config.toml
model = "encoder-decoder audio transcriber"
dataset = "phrases spoken by 400 fixed synthetic voices"
train_examples = 39062
gain_aug_db = 6
n_mels = 40
hop_length = 160
input = "log_mel"
spec_augment = true
win_length = 400
tokenizer = "word"
vocab_size = 208
encoder_arch = "tdnn"
encoder_norm = "batchnorm"
encoder_activation = "mish"
encoder_padding_mode = "reflect"
encoder_depths = [10]
encoder_kernel_size = 3
encoder_stem = "single"
encoder_widths = [384]
fusion = "prefix"
decoder_width = 128
decoder_layers = 8
decoder_norm = "rmsnorm"
decoder_norm_position = "pre"
decoder_activation = "gelu"
decoder_mlp_ratio = 2
decoder_head_dim = 16
decoder_fused_qkv = false
decoder_bias = "none"
decoder_qk_norm = false
decoder_parallel_block = false
decoder_inner_norm = false
decoder_drop_path = 0.15
decoder_kv_group_size = 2
decoder_positions = "sincos"
decoder_prefix_bidirectional = false
decoder_connector = "linear"
decoder_tie_embeddings = true
init = "torch_default"
residual_init = "scaled_by_depth"
optimizer = "muon"
muon_scale = "original"
lr = 0.0093
momentum = 0.9
nesterov = false
orthogonalizer = "newton_schulz_5"
adamw_lr_other_params = 0.0011
grad_clip = 3.0
steps = 20300
batch_size = 64
epochs = 33.3
lr_schedule = "step"
warmup_steps = 1010
weight_decay = 0.0
adamw_weight_decay_other_params = 0.01
Rows from block 5 of the audio encoder, named by matrix and row number. Each number is 200 + 20 x the weight over its row's rms, rounded and kept within 0 to 999. All counts start at 0. After the name is the row's rms in percent of the matrix's.
# conv: pointwise conv (encoder.blocks.5.conv.weight, 384x384x1), inputs 128-255
conv.15,099,187,192,210,184,217,210,200,229,203,186,194,230,206,188,214,168,204,195,201,212,209,204,181,198,226,208,231,204,184,198,188,190,159,194,234,197,231,189,199,190,202,189,209,257,218,247,187,198,187,162,195,174,178,195,220,210,209,194,193,213,179,155,237,241,185,200,132,217,197,174,176,206,194,198,194,186,216,214,187,196,183,201,175,189,163,187,189,240,199,203,147,197,181,171,231,174,166,196,158,213,209,213,184,165,187,210,185,188,189,217,219,183,194,204,203,202,234,224,210,195,213,225,184,197,219,177,215,193
conv.16,097,199,188,215,186,191,213,208,214,185,197,206,213,207,196,221,175,187,201,183,197,201,192,174,177,233,192,201,222,218,204,188,184,179,173,172,184,184,197,240,203,192,196,207,183,209,165,185,216,178,237,159,211,210,202,197,207,214,211,175,234,190,195,201,197,209,202,174,222,220,225,192,216,187,173,220,186,195,221,220,180,161,177,228,201,208,217,180,208,169,200,176,209,190,201,194,170,205,178,191,203,253,209,197,197,198,157,194,199,240,211,183,198,197,212,184,203,201,212,211,224,198,236,204,211,176,180,185,214
conv.17,103,236,191,203,180,207,204,181,167,193,164,177,197,169,179,212,167,174,196,185,178,214,179,227,174,240,218,216,199,209,177,202,193,183,197,233,193,184,172,226,209,189,212,197,195,174,172,233,191,184,202,195,219,157,181,171,205,202,199,171,194,245,157,241,219,213,214,216,209,208,171,187,185,177,181,221,196,189,176,182,250,172,213,221,180,198,214,235,203,194,209,176,185,252,188,199,210,211,209,220,187,222,187,201,188,202,215,195,187,202,249,213,183,224,169,191,217,158,191,207,229,186,204,197,212,204,198,161,198
conv.18,099,187,205,224,204,230,181,207,219,221,205,180,201,219,222,211,170,192,177,199,175,176,168,158,198,183,259,205,200,208,172,185,208,203,203,227,211,218,206,218,205,177,208,181,195,190,219,173,207,197,224,191,224,218,208,217,216,208,228,174,158,218,194,223,205,182,190,181,236,216,222,216,216,169,194,185,195,178,201,209,180,215,214,219,177,225,194,186,194,192,229,234,230,173,191,175,197,166,183,193,215,208,234,186,224,204,216,216,151,166,191,220,189,203,218,196,211,200,198,180,177,240,163,230,215,236,216,203,196
conv.19,106,166,224,210,168,175,228,256,202,219,200,220,207,223,225,171,221,154,200,149,203,188,168,203,189,226,207,223,203,228,203,190,253,157,206,198,166,198,187,191,169,243,158,213,195,221,173,184,168,194,184,190,182,192,205,200,229,195,197,217,208,202,191,185,195,234,175,179,198,216,178,223,198,212,202,186,235,213,196,201,186,214,151,182,199,178,209,210,208,210,206,220,161,226,185,212,194,152,201,200,181,250,181,192,180,182,202,173,215,211,202,176,244,188,193,172,224,212,182,183,197,211,167,201,199,170,222,196,238
conv.20,102,221,193,192,218,212,216,200,225,212,221,183,203,206,228,172,190,203,212,219,231,199,189,224,204,187,207,190,206,188,196,197,211,199,152,242,163,207,212,162,215,189,208,197,239,222,197,188,184,187,176,203,205,212,207,217,197,215,194,194,194,192,199,197,203,224,208,221,200,216,249,211,188,234,212,184,237,210,221,217,212,196,198,168,183,185,194,204,221,181,206,210,199,203,205,229,207,228,226,203,218,213,195,221,191,154,187,209,198,228,223,157,217,199,200,192,186,220,162,213,230,167,204,166,202,213,179,193,204
conv.21,099,175,191,209,206,199,186,199,190,196,192,214,217,189,161,158,238,226,192,190,191,205,214,185,209,205,231,201,219,198,231,194,235,179,224,231,180,202,176,205,188,233,203,212,132,201,228,190,187,209,215,192,199,173,197,215,202,175,225,207,186,201,185,176,190,204,170,202,209,189,186,233,154,201,217,244,212,193,185,206,193,218,221,197,198,223,177,185,177,211,221,211,203,164,176,167,202,167,182,193,226,182,167,212,231,187,214,191,222,197,180,185,191,208,171,202,189,223,196,198,197,158,222,212,206,243,172,208,196
conv.22,099,161,231,198,234,182,169,183,169,220,215,192,226,198,179,207,196,204,215,152,192,200,203,210,201,185,198,217,178,199,223,178,177,189,207,213,187,185,231,226,197,174,224,201,202,212,178,207,160,215,198,205,208,218,157,231,195,177,233,174,248,173,211,198,216,209,184,174,234,185,188,201,192,211,226,192,206,214,200,163,205,210,193,228,198,184,206,219,185,186,164,214,202,231,200,204,198,220,218,174,196,150,183,203,178,217,203,203,211,195,219,140,220,167,218,253,189,234,155,185,205,194,217,187,240,234,206,180,196
conv.23,099,209,188,187,218,187,199,195,198,210,205,200,176,214,187,201,185,200,176,205,198,233,234,216,221,195,190,212,202,167,197,247,220,217,190,206,210,169,197,206,191,223,159,201,206,172,186,190,198,214,187,206,213,193,193,195,240,188,211,166,194,216,216,190,158,167,185,165,185,209,208,235,225,205,220,170,169,198,219,190,215,189,168,244,230,212,221,226,222,220,205,241,214,180,199,201,173,185,203,153,206,189,203,181,196,180,150,200,198,235,224,197,221,198,210,169,222,229,224,205,210,186,186,210,155,183,239,197,193
conv.24,102,179,190,177,180,179,204,194,183,190,229,180,175,164,202,169,216,165,218,203,209,196,240,211,208,185,206,188,183,189,178,205,221,168,159,229,203,175,208,177,175,190,204,230,182,174,215,194,209,181,217,192,190,193,185,169,211,205,175,202,220,222,199,214,220,177,201,209,204,204,195,194,188,219,195,178,214,205,195,165,180,212,149,194,196,192,207,198,198,202,198,216,188,180,178,172,186,199,240,179,201,186,227,154,214,232,198,229,213,157,173,189,230,196,176,204,223,213,228,197,187,153,208,190,207,201,200,198,179
conv.25,094,172,196,195,183,212,236,200,201,168,200,195,217,194,206,173,206,211,196,213,228,182,216,208,200,189,208,246,191,195,235,216,214,217,204,172,183,176,176,183,205,219,198,191,175,179,220,192,199,220,217,214,211,177,214,203,206,164,221,169,193,189,174,231,156,175,165,226,190,219,147,216,193,162,150,166,187,203,185,215,207,187,197,174,187,184,191,189,196,193,199,222,179,194,195,218,192,179,221,173,188,204,176,203,223,168,224,218,200,205,220,222,187,213,238,234,207,186,218,205,202,228,222,195,191,237,184,202,170
conv.26,108,211,179,173,212,243,165,178,187,196,207,216,182,199,227,197,196,201,239,175,176,212,192,183,183,171,195,207,226,184,180,186,204,183,189,178,219,167,180,202,228,204,162,194,195,173,161,177,221,190,160,165,182,163,214,174,214,230,196,175,175,209,178,213,255,217,220,199,190,180,178,206,206,213,187,236,192,205,170,223,219,197,177,193,167,194,182,190,207,194,209,213,171,182,217,213,189,171,193,218,179,201,201,184,204,210,186,179,189,158,211,209,215,214,180,176,166,174,206,219,196,171,215,197,183,193,183,222,179
conv.27,104,201,209,222,204,187,218,202,215,205,208,197,235,208,188,201,222,195,200,168,164,205,220,187,220,199,194,216,210,231,214,244,163,218,198,194,196,221,189,174,212,212,212,218,189,202,191,220,176,197,204,196,233,208,175,182,185,187,198,189,205,202,203,174,218,198,173,190,220,197,204,195,186,202,159,182,193,169,194,229,200,217,181,202,262,196,192,192,227,209,197,183,204,186,210,220,186,213,212,184,207,191,203,191,162,201,207,200,236,182,173,213,181,182,213,190,185,207,168,192,172,208,192,205,210,192,160,196,233
conv.28,100,187,183,214,161,182,193,204,212,207,198,180,200,219,177,160,194,210,220,199,195,199,218,217,189,181,196,191,170,164,220,207,183,204,196,208,226,222,175,196,167,199,185,211,182,217,206,201,200,188,174,216,186,178,197,210,227,180,233,177,181,206,193,188,204,205,221,209,186,225,159,202,203,196,207,207,209,159,202,192,161,172,207,184,206,171,192,184,153,255,174,192,199,160,197,170,187,200,165,206,212,193,225,213,183,167,187,204,184,229,213,188,170,168,228,195,205,176,230,218,221,203,213,270,200,196,179,188,191
conv.29,104,218,221,188,145,209,197,173,189,193,209,241,177,182,183,196,182,193,202,218,209,190,178,209,173,198,207,211,179,213,191,194,196,248,222,202,199,205,186,196,230,231,198,179,155,174,144,168,201,203,194,188,223,170,176,187,171,204,186,195,189,224,227,192,199,153,219,185,183,190,191,189,213,181,174,196,186,223,215,210,194,181,179,166,168,202,187,200,196,230,194,215,212,211,175,203,191,202,167,183,168,196,182,175,183,186,192,196,201,228,227,203,203,218,172,187,217,209,194,212,211,203,167,212,184,203,203,183,207
conv.30,101,173,196,200,192,223,206,204,191,205,195,194,215,220,193,194,227,242,214,238,246,175,206,191,212,212,181,201,184,211,194,183,191,179,198,186,206,161,193,191,208,221,225,169,178,205,201,180,204,212,181,200,247,226,194,211,187,232,195,170,179,166,210,192,190,212,194,178,193,158,182,186,184,212,184,232,194,180,176,220,174,247,227,225,182,173,166,225,198,196,194,177,165,174,200,214,224,187,178,171,234,223,196,199,209,200,249,200,186,149,194,190,209,155,184,173,165,205,211,169,189,186,184,153,210,176,236,197,193
conv.31,101,213,192,196,218,175,210,186,250,182,190,202,198,206,171,186,229,198,189,199,199,191,152,187,189,221,209,207,178,243,202,211,249,174,205,204,173,167,199,204,175,152,223,215,238,221,167,187,221,205,203,184,228,215,190,190,182,188,201,185,153,193,182,166,154,204,210,186,210,198,231,203,172,191,194,208,205,186,162,209,189,230,202,193,195,190,222,178,217,218,223,178,207,186,206,209,203,198,192,210,230,192,201,204,202,190,210,222,219,216,192,187,212,193,176,219,187,189,178,217,189,211,198,208,198,189,172,213,181
conv.32,099,191,199,249,189,201,195,215,178,218,211,201,188,222,189,234,201,178,232,216,213,205,232,208,173,166,191,187,206,180,190,192,216,205,207,204,185,197,204,185,188,211,219,196,183,220,216,222,189,216,201,181,162,154,197,206,211,209,184,209,192,195,186,199,194,183,200,203,186,217,197,212,196,218,179,192,192,201,196,212,230,184,194,201,169,198,201,219,223,198,210,222,205,179,202,199,205,210,216,179,196,189,192,180,164,202,168,204,210,243,147,195,172,208,191,268,193,168,174,175,191,181,228,187,187,208,184,182,196
conv.33,101,195,194,180,200,209,238,207,155,232,158,150,190,229,234,218,194,184,204,169,215,189,190,199,189,200,197,170,208,205,174,188,190,221,223,179,173,202,179,185,183,225,177,201,191,180,208,223,198,185,201,191,225,170,204,211,177,214,201,167,179,209,173,223,221,185,248,195,228,197,206,210,206,195,171,228,162,193,202,189,171,176,201,215,171,241,191,190,198,163,190,233,212,217,225,198,202,182,203,184,221,207,213,195,200,246,248,185,196,193,201,209,203,181,215,208,181,231,203,179,212,215,193,210,248,225,163,182,167
conv.34,099,203,193,217,171,188,186,215,235,168,197,179,174,181,208,202,206,185,186,192,183,194,208,226,216,171,241,231,198,198,180,168,180,183,184,205,168,193,187,193,160,165,164,152,204,172,217,170,201,189,210,221,224,209,155,188,194,185,209,191,216,208,194,222,199,174,222,186,198,229,214,205,175,199,175,222,195,179,231,174,221,209,195,197,158,206,186,218,205,166,188,178,184,183,204,218,188,198,186,210,207,208,234,183,198,191,205,189,212,194,159,199,190,178,195,208,212,195,202,210,198,181,185,184,196,201,196,222,251
conv.35,097,222,194,180,188,187,213,212,190,182,218,208,153,214,199,178,231,180,195,223,199,176,167,206,175,180,193,157,194,227,158,224,197,197,219,189,203,181,182,169,195,155,215,211,180,198,198,204,195,190,214,197,222,200,213,171,223,202,189,213,192,162,202,220,180,206,207,211,161,215,187,213,190,184,208,206,230,204,203,179,157,216,145,222,181,195,196,213,209,199,214,207,231,203,181,201,187,225,181,184,182,194,189,190,208,180,209,176,211,175,253,196,168,225,217,202,213,201,181,187,196,221,206,206,178,183,216,197,184
conv.36,103,178,217,198,209,192,211,166,203,226,201,186,185,194,183,196,184,225,198,196,177,216,213,177,201,211,199,156,138,219,192,219,177,186,244,220,181,183,226,184,171,212,184,171,188,201,217,223,233,207,216,166,222,229,174,192,179,179,180,196,207,162,209,230,207,212,209,235,177,187,186,213,208,205,211,245,206,196,200,216,206,202,183,193,191,225,199,251,245,203,232,191,228,213,201,240,201,146,194,146,203,187,232,177,219,223,238,234,180,192,180,220,213,224,192,213,179,220,180,199,191,188,192,201,179,177,191,206,223
conv.37,094,210,205,241,194,184,177,197,161,209,184,195,170,198,198,216,183,181,175,212,169,212,195,214,213,210,204,159,220,196,208,203,163,202,209,163,210,189,225,181,223,224,245,221,242,160,214,202,205,220,201,211,215,191,189,231,231,195,185,220,166,201,207,195,204,176,227,204,189,206,209,213,212,175,237,202,174,208,205,242,223,206,208,168,226,210,187,170,209,182,244,173,207,161,188,194,204,225,214,203,181,234,240,184,241,225,227,225,173,206,204,197,181,229,189,198,190,210,173,203,202,203,190,206,184,234,222,202,248
conv.38,101,165,199,213,216,186,162,206,187,183,209,205,169,210,177,216,190,186,224,198,212,181,175,213,216,183,186,207,202,202,248,173,213,225,179,173,202,187,166,230,224,246,198,218,207,201,181,176,211,225,218,178,196,183,212,192,208,195,192,190,242,175,206,174,194,198,217,220,180,199,225,231,175,173,186,206,212,222,222,161,182,211,187,172,184,189,173,217,180,177,209,154,189,190,173,212,174,194,211,212,186,196,200,219,225,202,188,223,194,206,198,205,183,206,209,196,196,220,215,208,206,205,186,209,181,210,180,222,211
conv.39,097,207,186,190,195,198,210,212,239,200,193,170,211,196,180,229,158,217,171,189,206,211,186,174,219,209,212,190,212,184,203,199,201,181,230,194,164,169,223,182,190,169,174,185,165,230,215,197,210,185,230,168,228,190,197,226,174,184,186,192,219,194,220,160,158,210,220,206,174,159,190,172,182,239,187,195,208,177,216,244,196,220,203,205,248,210,176,199,201,200,211,201,181,193,219,204,218,187,199,166,214,242,180,229,224,194,215,168,211,202,192,203,218,207,197,198,184,217,225,196,248,201,177,162,185,198,193,209,205
conv.40,089,202,190,251,213,184,215,196,193,195,209,186,206,175,196,212,219,188,180,177,178,232,202,217,192,186,180,181,176,215,184,176,188,189,187,244,184,199,196,225,191,241,196,181,188,225,197,223,206,182,174,208,214,212,202,243,192,200,193,185,211,228,227,200,173,202,202,218,176,174,199,173,188,188,177,182,183,181,233,194,200,185,182,166,189,200,240,181,219,242,175,169,154,197,159,202,173,229,159,183,193,180,207,152,219,205,197,184,226,208,193,197,186,176,193,182,166,173,200,204,201,182,179,220,240,210,212,182,227
conv.41,097,193,204,214,187,201,169,231,161,168,185,176,197,211,164,226,214,201,207,202,212,224,232,149,200,232,225,194,187,218,198,208,214,164,177,188,195,142,186,208,195,231,194,192,197,199,251,196,170,205,203,204,214,185,184,177,210,200,192,184,190,211,161,217,168,196,230,196,202,198,169,196,205,200,204,191,197,157,190,221,199,231,224,185,198,194,178,207,219,196,166,192,198,179,207,205,216,202,214,192,179,183,187,185,234,149,214,222,210,242,203,198,171,247,172,163,202,183,204,166,185,217,241,252,211,213,226,209,183
conv.42,097,204,216,215,176,211,187,215,191,209,203,194,235,189,214,201,210,175,196,188,220,212,208,186,217,189,146,215,179,226,227,184,220,183,207,185,205,197,199,194,218,173,216,152,178,200,201,201,202,196,227,214,182,187,173,178,180,207,179,186,251,180,192,220,196,217,218,219,221,250,206,165,186,155,161,201,171,212,181,217,188,181,222,215,161,188,161,189,179,196,179,215,195,207,199,200,187,189,193,185,189,224,194,192,227,162,221,181,169,207,183,194,169,237,200,179,212,215,190,195,220,184,211,182,187,200,187,191,189
conv.43,097,235,206,211,199,187,191,172,205,224,184,185,209,197,221,193,168,233,180,233,199,183,218,188,189,162,210,198,186,177,207,204,192,200,198,215,202,183,163,150,216,199,225,158,206,231,192,207,173,207,212,203,233,172,212,219,221,233,182,163,186,211,196,165,196,198,201,196,195,203,175,223,160,198,208,218,189,174,194,195,203,188,167,207,190,240,203,172,166,203,186,216,209,200,180,191,159,192,202,207,203,200,219,200,176,179,179,147,184,215,198,178,218,168,187,194,220,215,218,207,165,183,215,221,226,212,199,223,190
conv.44,098,203,174,196,210,164,221,198,219,238,185,179,184,194,179,189,231,185,182,180,240,177,212,199,208,187,198,202,183,175,201,228,215,167,195,193,208,174,233,188,205,221,198,216,205,193,159,191,210,184,250,219,238,209,186,196,188,197,190,191,189,180,210,192,197,198,198,243,172,210,231,191,210,206,178,226,165,228,204,220,195,221,231,180,206,204,195,209,186,214,220,226,187,209,187,162,240,207,229,187,185,207,216,193,216,234,231,189,212,189,221,187,207,172,186,189,198,185,154,189,208,179,216,216,229,192,200,203,158
conv.45,095,221,218,175,178,226,188,236,177,208,202,214,209,211,212,189,207,239,180,185,179,196,237,213,175,184,183,229,192,199,248,195,191,212,209,216,224,220,205,201,161,211,207,155,185,193,168,196,194,187,202,181,213,204,209,210,207,217,195,214,197,192,194,158,187,187,241,202,220,209,181,173,241,204,178,170,226,208,184,180,204,215,193,187,166,201,234,202,206,217,188,211,254,214,160,181,206,217,205,217,178,206,178,193,184,214,179,189,203,249,204,188,182,212,202,223,170,203,182,190,203,177,194,228,214,204,182,211,181
conv.46,097,221,197,251,203,236,187,184,172,223,197,180,194,177,191,187,211,174,186,153,183,202,203,217,217,188,244,178,192,199,181,222,178,211,194,184,200,159,208,158,197,210,208,178,187,186,185,193,217,224,188,211,188,217,214,192,230,192,187,210,210,217,203,210,210,206,210,172,169,177,226,221,243,234,199,198,191,245,243,187,164,203,248,193,200,162,208,221,218,202,197,208,177,191,185,238,185,165,160,215,191,197,192,200,241,178,193,223,180,188,206,219,196,185,167,186,184,215,179,146,216,190,201,182,209,249,202,204,174
conv.47,111,189,205,183,235,216,227,190,197,179,185,199,198,194,180,191,186,209,214,204,200,228,187,195,200,178,217,178,199,208,227,189,207,206,202,196,211,237,203,245,208,158,198,177,160,180,187,199,200,202,242,210,190,212,245,172,206,202,186,189,182,178,174,192,184,228,175,186,195,181,173,207,181,199,181,200,208,193,183,218,210,183,188,216,221,184,178,185,190,207,186,184,212,222,180,188,218,195,163,206,201,215,224,211,193,194,215,160,217,212,162,225,195,180,149,217,205,188,161,189,231,150,208,206,202,213,187,223,197
conv.48,097,225,221,197,193,222,183,173,149,175,222,222,216,206,190,197,233,187,207,185,190,176,209,187,204,193,216,217,229,196,176,210,199,214,211,217,198,188,200,197,218,195,227,211,173,187,203,223,197,188,207,171,219,208,201,182,174,203,208,226,193,202,183,178,177,230,190,167,193,198,199,216,180,181,188,196,221,235,163,180,194,183,184,195,193,186,181,197,164,173,143,178,212,190,185,195,182,227,218,176,220,217,204,185,193,198,180,176,206,205,183,187,190,162,182,184,175,208,194,192,193,201,172,216,201,169,178,199,217
conv.49,093,190,209,199,201,212,215,171,170,207,210,180,216,197,216,205,181,189,224,196,210,198,168,147,200,227,180,192,183,202,200,201,189,195,210,189,175,192,192,224,169,214,211,181,232,199,175,169,190,200,218,217,195,203,227,195,191,173,185,211,159,168,217,196,232,175,183,201,205,210,219,201,195,242,179,201,177,201,210,225,207,225,206,207,172,229,209,210,202,223,206,229,190,197,209,238,209,199,220,215,186,193,182,184,216,150,179,210,195,170,206,197,188,193,207,193,200,197,173,144,183,196,203,192,203,203,186,174,189
conv.50,105,173,190,190,178,208,196,211,186,205,187,187,184,217,215,213,189,222,228,196,181,210,225,206,152,195,218,196,179,199,218,181,234,196,201,205,193,205,211,190,213,225,211,185,219,209,184,172,213,169,217,182,190,177,170,217,198,204,208,190,214,200,185,230,164,203,250,200,206,238,217,213,199,182,191,184,181,221,200,207,218,209,203,180,195,225,200,205,209,218,189,215,200,215,177,166,158,218,181,165,201,210,191,203,219,173,209,164,217,198,225,199,140,189,204,180,191,196,202,229,212,184,203,158,190,188,187,180,197
conv.51,099,200,222,193,181,223,232,240,209,175,208,213,181,194,199,197,148,197,198,207,217,181,199,208,180,164,180,210,186,235,167,175,171,213,235,164,150,196,193,206,203,228,223,196,170,202,203,245,179,182,228,200,225,174,221,208,193,232,207,209,233,222,217,184,228,177,192,172,189,184,223,195,196,215,211,225,174,197,191,178,186,203,190,195,157,190,197,179,192,201,196,204,208,221,198,223,256,195,250,188,218,228,201,175,201,180,204,178,169,192,226,189,171,172,166,190,190,202,200,205,197,162,224,211,172,183,188,228,178
conv.52,103,167,209,215,203,186,194,185,217,210,173,182,227,209,234,235,164,175,182,156,223,225,171,195,194,185,200,163,164,159,228,182,189,192,170,182,200,262,190,191,182,191,188,186,211,211,238,198,215,180,200,185,212,208,205,203,216,187,187,216,203,213,238,165,195,195,229,170,187,229,210,238,225,216,210,183,166,159,230,212,165,177,195,186,212,166,231,197,204,205,169,177,227,192,205,230,252,164,191,185,200,211,176,192,192,196,202,206,175,179,185,199,176,225,195,211,177,199,183,187,205,204,209,213,180,222,207,225,239
conv.53,094,197,193,197,205,228,194,195,162,185,221,228,195,233,180,179,200,224,193,178,214,146,188,207,184,236,177,182,182,201,159,177,239,235,217,186,192,155,174,219,228,199,245,190,157,189,177,175,165,239,184,173,224,181,213,208,190,203,190,194,191,191,217,205,223,191,200,259,192,157,186,179,199,194,188,196,226,191,210,204,206,199,161,159,218,193,216,217,223,224,209,214,204,210,189,206,162,197,183,232,215,217,200,197,204,206,185,192,154,182,192,192,213,219,209,177,187,201,214,262,233,183,219,190,216,189,166,204,229
conv.54,093,223,210,201,205,196,188,215,209,197,182,211,179,194,179,214,201,226,214,206,185,178,187,190,214,198,195,199,196,175,163,177,233,199,167,228,198,217,209,192,197,204,206,217,197,176,204,189,178,182,225,167,188,167,217,200,156,222,204,209,177,189,219,192,175,193,207,184,165,228,190,199,218,148,175,207,198,207,182,161,210,218,221,208,182,196,248,220,199,180,204,205,215,176,207,164,188,180,211,202,194,233,150,230,201,217,211,234,244,201,206,204,219,168,194,168,181,193,189,201,214,199,206,222,190,187,202,173,217
conv.55,110,173,231,235,228,143,201,178,163,181,200,187,175,180,190,171,211,189,179,209,221,172,169,178,215,199,208,167,194,184,230,168,221,184,201,188,188,178,200,214,217,224,178,189,210,196,191,246,210,236,179,199,198,220,186,185,205,184,198,146,202,192,204,187,216,210,203,188,219,193,163,193,194,190,222,159,228,221,232,204,195,201,234,181,214,202,170,213,199,209,213,189,230,223,220,184,195,186,212,191,204,212,238,195,201,187,166,199,217,190,201,208,179,170,199,211,217,213,195,226,176,206,197,170,225,210,195,194,186
conv.56,093,197,197,219,184,219,218,184,187,181,232,186,215,175,178,186,216,228,168,174,216,195,179,222,200,195,246,236,195,220,197,173,183,223,197,176,199,197,203,194,234,172,213,140,215,197,198,197,189,217,194,213,179,212,169,195,244,194,217,191,218,177,188,190,164,205,205,190,220,206,199,183,235,219,189,203,209,179,215,225,232,211,218,206,174,188,205,177,213,173,210,190,195,189,210,169,163,208,180,212,182,200,208,169,207,201,191,202,210,216,211,223,198,222,188,203,255,178,204,210,208,184,192,191,213,167,199,188,184
conv.57,106,184,161,204,212,206,203,172,209,222,208,184,181,213,205,151,205,227,179,165,207,204,198,179,202,190,186,207,207,200,230,191,196,212,229,169,238,210,225,243,187,204,204,204,174,166,211,177,200,187,218,196,186,222,216,203,237,195,202,232,181,186,199,208,228,192,190,208,201,188,208,214,211,198,218,175,182,166,161,211,235,197,194,232,198,177,179,214,238,220,200,189,207,199,228,220,223,191,162,169,223,215,251,173,203,196,167,229,182,194,205,205,208,188,179,157,173,235,211,230,241,180,193,180,178,191,182,189,193
conv.58,097,214,205,187,236,226,195,163,201,223,203,214,253,187,210,199,193,225,220,224,210,196,173,230,214,226,205,216,215,224,220,222,175,199,215,213,217,165,171,184,183,216,217,212,211,210,191,209,182,174,186,195,213,204,203,217,180,193,205,197,210,180,202,213,200,245,190,224,195,201,187,185,205,230,183,195,201,220,223,194,196,220,193,191,232,187,170,195,212,224,201,200,174,153,193,208,203,195,188,250,193,194,190,189,203,194,212,206,142,201,218,172,210,200,208,198,175,219,182,213,162,179,202,213,202,189,220,208,169
conv.59,102,202,180,167,186,192,178,188,216,175,217,186,211,174,222,208,193,178,214,178,207,184,200,151,176,164,195,206,246,209,240,233,221,191,192,229,205,181,199,200,205,184,195,188,184,206,233,164,188,206,197,199,210,176,183,198,169,201,214,164,172,221,226,194,191,218,200,203,190,172,192,190,196,203,232,193,161,175,202,214,163,223,190,187,217,216,215,188,181,193,197,174,201,200,208,259,226,181,220,206,221,277,218,193,209,222,225,171,214,238,177,189,202,197,164,191,192,215,208,218,177,169,219,192,219,194,205,189,222
conv.60,105,222,192,230,191,193,213,177,175,169,166,202,204,188,228,207,190,178,217,203,217,188,207,206,193,146,188,200,206,205,215,242,176,188,224,159,189,183,183,224,212,167,206,171,171,185,221,203,184,202,222,199,177,213,190,234,206,181,197,194,184,194,174,171,216,202,147,211,178,184,232,172,188,208,199,209,203,217,216,186,230,205,182,200,180,172,182,205,156,178,162,196,230,204,184,217,203,216,216,170,166,234,216,189,236,172,213,210,212,197,204,203,164,236,229,199,199,197,203,216,239,192,222,189,201,188,218,182,197
conv.61,100,225,209,211,197,204,212,189,182,235,215,222,191,212,175,168,149,172,208,183,218,171,191,180,226,189,202,193,193,186,175,221,209,196,196,224,185,206,230,224,198,187,211,199,213,191,212,205,144,175,196,189,236,156,206,201,218,188,223,223,183,242,188,185,189,162,189,198,207,187,210,197,192,223,162,191,220,170,152,209,180,182,221,194,238,193,200,189,170,213,203,179,181,178,180,197,186,209,182,224,213,189,201,178,177,190,172,195,195,199,189,204,228,186,163,212,176,182,186,180,215,170,219,250,221,214,225,193,159
conv.62,100,183,203,220,241,204,159,186,179,151,180,212,213,216,222,231,196,203,201,176,213,169,196,198,193,223,196,228,222,186,182,191,176,168,209,166,205,194,213,189,211,205,190,184,217,184,226,215,187,182,152,207,185,207,178,216,192,250,198,207,189,201,228,169,230,204,203,217,226,198,187,189,207,171,193,214,150,201,204,204,202,177,219,222,191,216,215,190,146,226,204,206,193,183,249,182,224,207,191,190,246,163,187,211,206,213,206,232,190,186,215,153,188,184,198,242,203,182,192,169,179,230,217,165,203,187,220,211,230
conv.63,101,197,180,211,233,233,204,215,173,162,199,193,215,249,210,190,175,183,165,191,185,242,218,224,190,189,163,218,166,213,223,198,224,194,194,170,153,212,205,229,202,191,174,221,207,186,160,179,200,173,203,200,239,208,171,189,187,194,197,216,196,202,204,219,206,192,219,190,191,193,180,216,193,193,194,170,207,219,231,212,215,188,211,202,209,198,195,207,221,183,177,171,186,150,204,205,217,174,173,227,190,200,186,173,196,214,231,226,192,160,212,202,194,184,201,161,170,202,186,199,204,199,245,229,208,201,219,219,181
conv.64,094,179,214,232,208,210,184,230,184,184,199,177,185,220,161,216,214,208,200,222,231,194,190,176,220,224,201,208,194,180,187,195,238,208,220,207,148,200,198,187,191,190,196,208,191,181,197,235,147,211,216,179,200,170,196,158,155,205,206,192,198,193,217,175,192,239,225,231,187,245,221,177,173,240,192,187,153,196,185,211,164,223,233,214,191,217,210,227,236,215,176,211,162,212,208,195,175,190,193,211,195,200,226,208,202,219,212,203,188,191,195,199,205,184,208,217,152,167,176,216,198,204,215,217,221,194,204,193,176
conv.65,097,212,215,198,181,188,207,187,188,205,185,187,192,167,213,194,173,216,205,178,177,166,181,192,212,172,160,172,179,205,221,166,218,194,214,205,195,232,179,195,168,181,156,214,224,215,205,186,247,236,186,184,185,251,217,182,205,216,169,181,205,180,192,228,205,209,222,168,210,191,188,208,176,216,166,185,219,209,195,181,234,228,176,207,198,192,225,227,171,192,189,188,236,183,188,209,182,192,205,210,157,182,191,164,201,204,202,220,184,232,208,219,216,212,222,195,202,175,184,182,217,169,177,222,176,229,186,231,214
conv.66,105,202,200,206,209,204,223,208,185,194,178,206,205,230,178,208,159,195,213,168,209,210,198,189,208,206,187,164,215,194,204,194,192,217,187,220,198,199,249,212,199,185,197,180,251,198,201,219,166,210,218,195,161,199,208,213,195,200,212,242,184,214,202,179,206,176,245,203,224,204,221,231,179,213,194,221,192,196,215,189,225,175,237,202,194,145,193,210,176,188,219,183,160,165,213,179,183,183,196,190,230,159,205,179,203,206,218,199,206,154,199,185,200,218,223,191,199,198,230,164,195,213,184,137,168,211,232,194,169